config = dict(
    arch='tc_resnet',
    model='audio frame classifier',
    dataset='drum patterns on synthesised drum kits',
    train_examples=26041,
    noise_aug=0.002,
    input='waveform_16khz',
    num_classes=13,
    output_stride=4,
    norm='groupnorm',
    activation='gelu',
    weight_standardization=True,
    drop_path=0.1,
    depths=[2, 4, 2],
    kernel_size=7,
    wave_channels=64,
    wave_strides=[5, 4, 4, 2],
    widths=[192, 192, 192],
    init='torch_default',
    residual_init='zero_last',
    optimizer='muon',
    muon_scale='match_rms_adamw',
    lr=0.004,
    momentum=0.9,
    nesterov=True,
    orthogonalizer='newton_schulz_5',
    adamw_lr_other_params=0.0012,
    grad_clip=3.0,
    steps=10800,
    batch_size=256,
    epochs=106.2,
    lr_schedule='linear',
    final_lr_fraction=0,
    warmup_steps=540,
    weight_decay=0.05,
    adamw_weight_decay_other_params=0.01,
)
Rows from block 2, named by matrix and row number. Each number is 500 + 40 x the weight over its row's rms, rounded and kept within 0 to 999. All counts start at 0. Numbers have three digits each. After the name is the row's rms in percent of the matrix's.
# short0: shortcut pointwise conv, stride 2 (model.blocks.2.short.0.weight, 192x192x1, standardized in use), inputs 96-191
short0.57 118:409482432557495485496513526501510467496481455460534506526515474529553531486576512451542489497468501461480528569437473522500527481508501496533512553483528520567530472524569488442474482471469508543491484519514459512514497491488524554516495489609537509497447532505500491476515483529490459505
short0.58 099:474548491497435552461501493489460566555547521538564507545502437482528484427478471395513505499498463567569470492560514514490532431450463536508496505505522446490575456535537486503509513418498519539489423554521491502519478454450481558521530500548460530479448510474460464454510517452455476526
short0.59 117:489560473457491546455433494512530509483547435501554512529492486517509533458527462493457559524550500448441526458532502505489520491590483531536509515528497474518474512620469483488492504532463490505477525476494543499497454387480523540456476516472524503477399475494555442488389518560503533532
short0.60 096:526511553491507479536504482507488456582499473477439502553474513524482549527500466585490545529526523450507479473488407563526525501527440434518510474583505408495509478475444491481489473537464500524525477453480468462490521509455527469531442531574501495480558463441520507501442489467513447520
short0.61 022:525526516500497427521518527488487483498512535515505432509500507528502519516513531518523532509466490509517493511500529485506489499496500531455507517510323481510484501511516524528455524504514434494469505512519511515507521219514520510524495453526506511518518507512504393504496429487508505525
short0.62 110:537492532519468487491515594455438531554504457464502502526450485484497528533510544524539473447519515547482480496505517534438446449535505535493489477510516538523476480503531468507474509532562456510458510473485507474562496494533517507474520473557512586506595479540575499506478460414491469520
short0.63 118:616492464478562523545533490447555475497465404507472527463474460494463518510609523499448460479497493565526459523505463512518479483484464477492521511482471537542463485498528522534489434500499491501472496513435530467504511456522430509494423549535459475496446525491488494487436510651496421460
short0.64 026:515520533493478410506512520501496491541496526484483456483482494522459520497521513530538519507508513531512511535556509497496506522479523525449504473475363524502469525520525519538457502487527446503478497537483526505498490230503537522513478461519507488504515503507518381470476429465504511512
short0.65 105:537505540522513460505485442512477539528532446501503501525455580527526547471525504540524463443476524492393577532455534518438496404511520499496467547497483504471465504520484460498489472538518508438455481536466507530544441488541439393509450476433428585535496471461474539485477548523473394578
short0.66 114:511503532474508507596545487572486524490468462499472499504464447465524508493524505456510523474543524483503515585451478536511482594496467526555529540454523486459460479496515548480495519405537511531532490459516481497523476445505462484517497472536458459460453495541544420564510394445477575503
short0.67 111:562499497503507514513542472492523544463498506509506495501534461499468495512438502468424518491527603458453458523490533486450496471544507449496448414518455521509565467463518447517527543466539511483529494462511488490521536482488535596456523492422486548436392524461526451441502467436500515587
short0.68 108:499415577565437508518475577487456497486497555473461531491492419474471559499539490445552487476547522503535431420562590467493518451483448484502455537522490464506439466436510442472496484560534496455538503557486531563495508517465471499496513475510466486521539611574538439546545546453493447486
short0.69 105:430460454507517524596512492476480534482503584441515543493489556539501550429540505479491482547521502500525460565570494530493519508497536486512536519566488518489481475475471393488517535510490442548522514542554461471476484505516480561421476491434459486496554481495547509441511591518495468494
short0.70 126:468501523551436487481558477476563514490544408464491489488479554543431530488578558505510482553539461559486461601525521472492473531507486468559484535510487468472481477502492502555490480469498518505461477530506502493500481485470486530489508546501506452513468474525593523467487503567514569512
short0.71 101:504506472453490522518516463528523531491576512562528481468493470392472551487581543527475479473554503547406478552502489524559466518545495515445452495528485458505480527464455630575501391557517484527490543567460492502567496496562513519545556457547565452466470467551509513528495536478510524501
short0.72 114:504444464496498488583492460515491508566485557493511496450524478490470558515431582489497449445459545549455519560438499503460518539475512494497458511500505483505515510520465532500501534516514511568496543468502462539450476523505465480507513491595458464559483551528444519482510487597539500474
short0.73 104:500495422530458533475545455462450539567499537542511552470480495512505533433533537449526466514492391480521546466561445563488509488512397383455504536504506467476496531558450508452491544483528479464474547503506435503507510456469510519574481558440481511473517474533489505540457500524505508485
short0.74 036:512506501496503451509518504505486481512510511470496535481501515525532481489496515524504507509477532519483517517516507479513476508500483471419507514521269509508436466516516500498404526492501394496481458509513495491525519413523523524506492478503516503509512526501514345499476460498467526536
short0.75 097:528485530429514437539494486561499430447487547496475521452489571508504541539468519409463494586494509548456489514525540487473466505544493490430465539505485486568466501494511504483526468522524530418481495538493511469443511474476512463463497484509497488495572554557482519545519414527468526525
short0.76 096:539484453447430497513539487512563501571508513498513552459566492478518548482438471471500514523480477493458485471494557436495419444518423526448455552550470494439570540517449536521432518463501539505524473520481431469502498504407513530486452552489486501497545503480478472483545546516512504480
short0.77 091:591451453497482536490519475449405504504469471454508490452436482396466430401522544530506536451496465546476447501526463549490518522501484533502517484504476490478522458463476526472492506567488523567471493504485560501566548441535482523512470472542541482423480552528484457543472450474505501540
short0.78 079:487474504463512503502491521492463408461509474526488524495470506495505468419599490474539466503407589491477542498479484481457526507508501547389539530527428476518483408427510527534392552528514462483466556508494444524416551573552517518566479551554491505505559503454521570474501502550507483532
short0.79 076:462489469505570432489518531552461470509497575522529482488536513526537474437530531517525437557424502499484522510431507558485515555512482555535477480495467500406392471493467585519523467624526541493447437499529489516515491352482481499507490507503492496514552508472521488557474439498461424536
short0.80 107:547441509535448515508512451457462447494524498481524500500489514468511567505522466465514422546519546479489512449553536457518513459532462528487485438452509523507496477469525555474479584506529477548448468482528524472458530493426462485521481498588543531493431473514446547501523516549447524594
short0.81 115:387545526483487520492518517527464539523508469470497472527491497521418483516521494469509543514482462492477505466481540505561523442436495452524492468496485517523480451480451544499530497502477516559475475448499457487516509393486461535463482499587443485544466516525473456564553412429497405528
short0.82 109:565495531523481541496483495428572480487460520507475446469463464524470472576530490465473469486484527561490482534502498444526491484463482471484500521476491517487553523570482480412528454457469476527478483488497504512514458391535466483527494482515519499512497453504474502496460456438491495472
short0.83 115:580551539544475492539493474453520530532544578392522498473523574484561470515497500475503500448510429506598511469416434539455458484521446511430475507466523517517522481466436518459495453494475511473509479540482454534479498527531495475530567502533537511529447491522573496492476470502469534458
short0.84 113:508509458449491497608492475465489509507541410446477456477472543512477451455501504512535495542474483462518494475492432572504466549520465526497491533530450511499438437506503544422525480477487492497454469516478532475478484503510462548517445539575446486455587478513504477618517519493514530547
short0.85 103:513476518436493487545490485470474533473463561458485562525542485525536531502513496442447578569481505457487550471509511486485552499510507465535470424572512492498501513527470511556540523455482458463493490605459448481494428481421447452498510470471518487509553520525449532490440447462484589454
short0.86 022:532537499515479428536517525513479522514526512514526436509495540519506517539531510483524539522470497541513485519517533465508507506486509517464566517502342495497517509616506512528427518518501425465490533534542518499527524239510523515493531447540542497512532536497546402524488473518518516483
short0.87 111:515518477527475497407553477510473490519501582506500544489540482478505484488463472535500466552484530561458513418555479507500559477498532499511506477446551422557440479483505544574535478474424522549569505399458536469537539468549468515532499534542589490450432507440549472546533479494529497495
short0.88 101:473476471476550495446520452511507503560458542561512568526536555504541510525375496547493527523529494490554493393457482511552532477553496510474486466501483516456508442528536536489442457489443499491474476480539462523561488474532487500518542572571461574456503484459571513492496521548470482501
short0.89 092:570493482547535514507491532510439515455577508584479491513480597543452451522549471497519517537514494483484483450506548447500516510545474534442501514573409527528402516515511619476528467511409523461515516484556517472520494483492487500514506519583508545460564481452507535490459496512486519447
short0.90 131:505515435495474537469551558522483512483459473526465504451471547508522507496474569485596515516500499515457472533479476531520468463464516479490513521503474498514526496476418471472471482472502470484512520484496534525464500516491476483505465504378546514520444609557409512621481512563477513490
short0.91 106:506493556568488537471536500479452481529517528535506500512488436506532471512571551458531460467516517478545541463412593514559491518510477418500567508465467511485492525521457466439462534431538552520478482462555475506527414504457478510472484539536477523460515472495464462458537500523535503494
short0.92 022:531516505519530420532512523497447559522506531511510456494495524529514507499501511494540563520472511510506502512506520487537514511494498529425519529508331500505496497517503506526425508499504379521484491528509529475509518264513518505506524480519526506531519520495524397512491484501485520507
short0.93 112:473506494527456443537580539496459511499521512501516507540494464491536471474551501531567488524531494504536532542513497524445485467547500492520481482510493484485488478489486406499497518513507522488527466514510460540509579526470500559493497504538541500541544470466530519525499503549525463465
short0.94 102:447409519482492512545620507496514549494497456432528560460580428542543515558526546523511544540514482531453495547568525516491524487451487539545467508529439431520488499469520501533462496480423483500456537499518484503487461503534518529484531486514538548524571488493528486489498497535513532499
short0.95 116:460530506534456518523524436496488545472478525477480522439523477502546464506450510486526428536537525474512488448561443481562453504465503535492493476447502450551501547560488475462484475489535474505527490488452455516520437511446456488482541473567463565467512446425463493617422551490536530501
short0.96 031:517498507531501409512521513542525532516505526484475512509506524519483539496494499500480496509442519501480534531518516544496495489470537495454458491510261504476476499502493521463416509511487397517443508506505495471459517436483491509491492457509503501547513509534522430474519398501504507493
short0.97 124:565458469461507420411539486514499485460479548535498552486525519541483523468481506477508608502508511516507513530549532518504518551582475538469500446525485489432458491474501496488470453525526522574477500479484532480537494437518474521466550536404428506520482483545447521520473558435501487495
short0.98 111:435480536518557546458443486545498539547515456510525458489539502520542491529495503545550489432499456497539457551569420535511479493499524499484486507517520505474531474529489485447496476487522503500505514466511498509520507472528472458499562488396531505564523549482453432453432535552520437524
short0.99 116:478588464447458569550420510498461494501530497452593514522483506482514519514513542522460508505431419497461521454481529494510491568518520522532516465507479484485454488473467453468531556563494471501575453433484507507538416490521545532502477525472477543517534533506549491531492519471495450519
short0.100 030:517505491496495412508531519555503535519504520495516550503512503558491532502478510500468503518480543479494583504509479476497507490496550501499449476518236534467473519510506507523455531524485452519467523545569523462459526449509484491513500449516482510473502529523507440513537403510533539497
short0.101 099:465487523477453531457537437487478482455471459475485526530439490493504481435532500513540412548428476510462510576558500468539474539434523526495500421524480529464467456527477476530500476519444468509512533500632505528504527485474532490473494520510516450491541491465531477426544518519629463511
short0.102 104:432429511459509500563480536448509521476505562443480523486510492426478478451492463600485517547470502556528539526466554479490508505512487482552510586481522454454466428469527591478545507559500533503515480598474537457504444476562570569467477478465478491518448418488403488445447487473556417512
short0.103 101:509493469525485499473514504581479459496497462512418508420531450507446470463567490518505500446523538473481501439471445514510473468461497470539534529512530462493468515479479541543451529495462526463502459500516534515466427503534544424494552538468465499519508450484478480538444543479409463478
short0.104 101:494499534532524543463554499490418598537495493518507544488548554556457476499503466538535519502519533515496460487561505489523494541471575610534489529494519486481479523474483464544501461478497450520505402589464555558387503489535531570547413435445471589547402454551521540555461509459517476501
short0.105 107:393657486476450497496529493440524488463515463526393525480500473424508501494470511512452505468546490550521474456517443419471481476500546520484512475481494540522489456530547528447506468550488524501465504493513510535447542473505539577521487506452482530543590421478468471536473473536452518551
short0.106 117:523448472478529536515492484498497474543511538470493502534497453515564508488545500493438540542501525463503489418465514473522482503520530488524531494493521481509512541492526619488503446510477457469495494541510497506469492532449492522444559533345510509551523587489467501490462541405447508520
short0.107 063:459458482525444407461517428539526470493494415549486608510515506523432518468470514524573516524532522457545540528495486484509538497480540534439523484508389498523523459554489498445442519494439476519510489505511454509498490523475535523532496516517477472486527522466494496514575505522545496546
short0.108 120:530508442571439520562581528475487528487510536462522520483509493558510485463527493487466565540503541467461457489527494550528502512504512486515492515508449471460509491596507531517514524457422453484469517514493425502551524447529555499482534518500484445495559513536408478523467497554494496494
short0.109 108:557415473471521522528448504539515529507537442515447445492461483502523419457460499462502497544544527571526478480531496515455514452462479438542485553465495495514470428594496492496523464520520531516562454502486501504494481440516498513530449495475534482504560548516545476445489533480506503470
short0.110 117:542429490505561571520423557522518531511493480436435490545449564419527541502459490551507468505529469480455491485458538501510554459536521473535458486496512496485518500519553551474520415506469536507522499587524459507513506502550460515486463454630473484488478492546471496430468482451507558555
short0.111 124:488528481528438499486465477525534498520501375501557487493503452558502508393438471518533518507492496590438528403526471501494521514482500463525474513509492518511493451458496456470504439479522533495477514473509479490501491449550471554539509501481483469476366514435560503518465520559511572500
short0.112 112:532495483436526491435623545519494473554478509418521499512510467501440455497600496468543520539540474512441482444486509474466551482533539529479447509457499475457482460502499452517523549507521535469487504468556433487464507517519496553533496502498498478523463522421441519498474482406488510445
short0.113 096:537524556438507442555487475496525469457481510494487574542543463492441462512519496517519505524504517556536550517593445417535523446504533557485491484549481503478428494563483537517434459435488532466444459503459549495559486488469548518478566462522509502541545562491530574484472472528439498544
short0.114 114:549481492479503490527467560474506486471485379491492519546506452509528528436498492516497475468486470508534442595408503610500537476550498528529529528484487472478518454477452532525522464427470490462477470491439497507495540551487595515514541489391462533512441496412509450548484470570460560537
short0.115 104:508416515464512535445461551533423482520500440509452506474485542468503491533510555529470555543511535492495557515518453577563499456414504459420412510516511494491455523477468557534496554500562524565562539533564517477485524470469471474473517469487508522614499471463576520536464510534539527518
short0.116 100:515559498481372519443522549559533495461426515462605535491454502511473506576526526490513532507466546506496459505495522557487494522431490492446502433509452499604493433546486465570468480515524534471547465480422573436483510502510471392484579437551462486494508511517562493442474492480473480588
short0.117 112:522467497515518495552511501494550461521508474531501442515527478506516521491462490498567511464436509448527527467499548520492519474567458570515451478543511431459428404446517483507502547456526474512482511490528491519518547512475472495414495467483431459512457544535503518529483490468462510429
short0.118 105:508492541565505553516464551543468498524415539415513459490411554461490547483517504434453556506548549423481523487519485502462567516498484491457474554516444446520438448486484502513510490501447508512557406461500534530523514455581502529474459537523526473555533476462454479568466512621471506521